A small image classifier, trained from scratch.
Model: 64-pixel images, arch resnet_bottleneck, norm batchnorm, depths [2, 2, 3, 2], widths [192, 288, 432, 640].
Training: soap at rate 0.0028, batches of 256.
Data: trained on pictures of board games with random positions, seen at a slant, 48750 training examples, 18.9 epochs.
Rows from block 4, named by matrix and row number. Each number is 128 + 24 x the weight over its row's rms, rounded and kept within 0 to 255. All counts start at 0. Numbers have three digits each. After the name is the row's rms in percent of the matrix's.
# convs0: reduce pointwise conv (model.blocks.4.convs.0.weight, 104x288x1x1), inputs 192-287
convs0.0 102:161115120128131123094131136105148120101138129098140135093137049150102105160146176125177141112136123119111120124156124112096131120111140118135111123150116102104161156080101101136122156115229108102125133128159137179144172188145122108166131104158137125151117093149163138101151104142136114144
convs0.1 107:106079147094100141145135159114139138134192138134147095151128118112123105140112173153107142121149148102122111102104119129174112135138097130145097123160155153128111122115076134101135113134113122100116121118156184133108157140135158142158159119114153100119167110122137129143114139106127096180
convs0.2 094:115069127191138119143112145133114114138113079140151142118132086139124117134133103157140109152143128098142121113105147102132131120098110133162115115128059103143114119134118119118100102091143172083122126162163122140098159136147143124124173159151097127145103118138124120160094132119143147113
convs0.3 110:070135137119134097139113134110143106104125121147125089126130092161118100119124112164083111124128135114123160158108083131130102098127116081123130095115094155094123137146126105109141101092150138080158158117114126095099106089125125119122170115144124162111094101117126112128148125123109108115
convs0.4 108:126146183137148132103101073149108124137099099113134064074126159146106102127123150125121137159125132144145147079138099103107133153086115131169103125122121112139074125115108128130158133133139131116157082152122150154072092132109113126127128112156135101136144162119125146116148135152088094130
convs0.5 117:154076136117132106104121119115106096116110144101121106118151139123102132104111168171135139134120136178139151171093118126088126114099101120141128116130158112133091094172106107128118124121105124122120086155067116166102104177193138110105056090164159126130107156110136153134105108122113138115
convs0.6 102:141111158098111191105128151128117146166118150103130184119137115143113086161131135115131139107140162107124132176141159135097136107132094145121111095110131096126122132118090146152126116109169102142118149144106127128116150124143119150141160094197066113152083147161160141140143130145142141179
convs0.7 096:109174122132134128124141101166127154143105130086115128161129109144127127128132116104117107131135104099120109138157092106131112114115089133144118122117115132093085122151106153120148108132166171125111138113137165173167127173159122092120127111167121114168155146167095103126126103078126145123
convs0.8 103:100098133112092110141156083153100150121146164140146141133141105132072143142121192108129143133144085110128102111132145106144154110128132126118169109135139103121103151137105118102097139165117141152130095114097106142111073178138097121107127149167142085118159118107147182090118127144159119102
convs0.9 099:147148117143126114148102129174136110173070135127132157114078137160086114121166122126107117162114109095137132083106150117126125138121101106124174113117126114114115105139109131089107115099111122098127081127112120138097118107137102127117110117138128157106111132111124074132102126152131154137
convs0.10 097:146148102145089105112162127121140121134093173128107104101118146101069101161149117153128111127099140132124120114204151121117099120113118126182164151111115098146133189121114139137153150103092134146100110124120086095135110132137148117137071101122129106117126124163117095092087119103099100143
convs0.11 110:142143119101149127161105112062165140155135117082129107119130128110114156108132112116125126170160142161122095127071127127189120140111141074150159148110133109097116077107075164116101135135127105144117180125134161162153145128128136152106091127082133084111154130126162124136131102129102115113
convs0.12 098:122129132173093098182087158117115100139158110105101128155134121125144133112134122120083195123131125157116149118103093119115100151164093125133108123142157140177109121111110143131138114106104126131137146115133076106128145121104121113124135152110142120095121101075106117091151144156128145133
convs0.13 095:086138141124110129151114142148154142084160133136115158121129112147120152123125122099089160158119146144115135083145149118106139110125109132119082087124135167111146153129176160101122153125140086159108135127106118139123108095068164127169124127103169117160121121081115116121119148130125153112
convs0.14 098:090079101124110161134152127103140144108115136154126113143151106201115145149124082131140158131171150137104098114122137086108121108174155108144179195114123132111125148114098098162120134137117102141119129133120142150149112123124152108127108100116082178130111134118131137121132125100056135114
convs0.15 096:099094107114145158096119153112125121102135134154097127107080073053102127133146115125138095149078144093159076099113103159117154163146135122095132144119150141114130137147116140159130133109162132154132116130128156149095131139110129102156117111137098135110116103165162075135124174134100091145
convs0.16 101:091086111127127142103042155116107123094125163095084162138094116150117090134106081115150120099132142127171114135158121165135148126122084155100088142111116075123118125135104139132110152099136107134157112100166122167112125137129109125050134136152172134091141125157132117113126137145111112103
convs0.17 096:130138135168118105138103118125149063104076096147129117110149129108099179109140091197122117115181159134139144106115111122118128133136138085078117101124136125121127105138151126081147095127108112144144130132143136138082112154138153132166120114144155129120094190151113080154123199093124153125
convs0.18 092:145125114109134126117087141108123136096156168151134111127118105098128097090113114157114141099102128110121131082109149159135135126138120149092068147113082125097126093086164104125132130142121138107100068151106065128122155113063088121099098168135163127097115160094133090159109135119104072123
convs0.19 097:131170112101118114132105104140110134113122103164154146179099120120139104129184138129151128088139139118131111131104134132070139176158133082136156138115104118146122151188131109137128106097095135149161127132115119113089131090108118139128093153133138210175134112108113093151115109147140111110
convs0.20 104:106134134107149134162091110108122101107148113115152132103101160140112111149157072167110083147129119103121122100145139140118132129097070136116086153123153140099129107146110103122111122158103110132063163121122126094131134123132113144103159124071138165161133109091129129173096163124121118131
convs0.21 094:165145113111125132100183145168140142138132116147157153117118199083122093143114163141071097108118106104122088135119149112119116120128124127167129123115121091162114126104139147103115117131160101131109107157133154117134142151122139128130133065153154159191107147136109129129106137111127096148
convs0.22 106:129132079123180125103121136131161138153130156123137149166124088122104128116135129128097095086131129149156185084122067141127116161128121119100135131158106125137098082135131096091108121141119097104144104078086089139081143163115126110150150107124128112128122119101143076128102129082113125141
convs0.23 103:117115108075098141149131132175128127166097142162135128133101190110119147114143118179100091168120103147141098087112094115139170117110140139155151171145107122128121100117118151119137116144114129125130099131115165105110111109135134119160099119108124132139132148138105118126168128149114142123
convs0.24 098:138141144163104160130093120138110167141147136163120138122141110103119147147141135128122098125121133097163138114099143164104128127115144104111106120126114107109108147156142132104164122145104114102129125093123105089066142134083136142143130093090126126086119149097138096120166166109097128098
convs0.25 110:129126174143127079120125130135109117089121111128148108107160121105154130159140138111127098088143120162159126139129110128156109146109118125113131123081150149121111129142114139151140159135116119154129118121124139125162122104116180117121156094113131102123190102117114121136103131148095120135
convs0.26 103:093137148112129127158118107149100138131097127129143128113102154143101120161115116116137163089118099137106123119170102083099097117139129157130141085102088163174123116155129118127168098192157192070128107130129141127091128113130144113138156152092138137123132145139174169122128138163136142158
convs0.27 097:137134116144134141090161117139124103150174160136134116114120183133136114149135118120103069135098120150126147124135118131144119073120161115116148118102129095118151126109132118156152138121071106131141140102148068145088091107136105149122116120120053108162158150158127134135105124135136158109
convs0.28 094:097111132133134142123117142187067163108113090102153123110110143136108149103159123147079142158146141144116107092096132156126130094148145102134126133148176111119117109134141136152135161126143154168172087127116130108114173122175111155156172158124133145119133131120141124136156148155164060128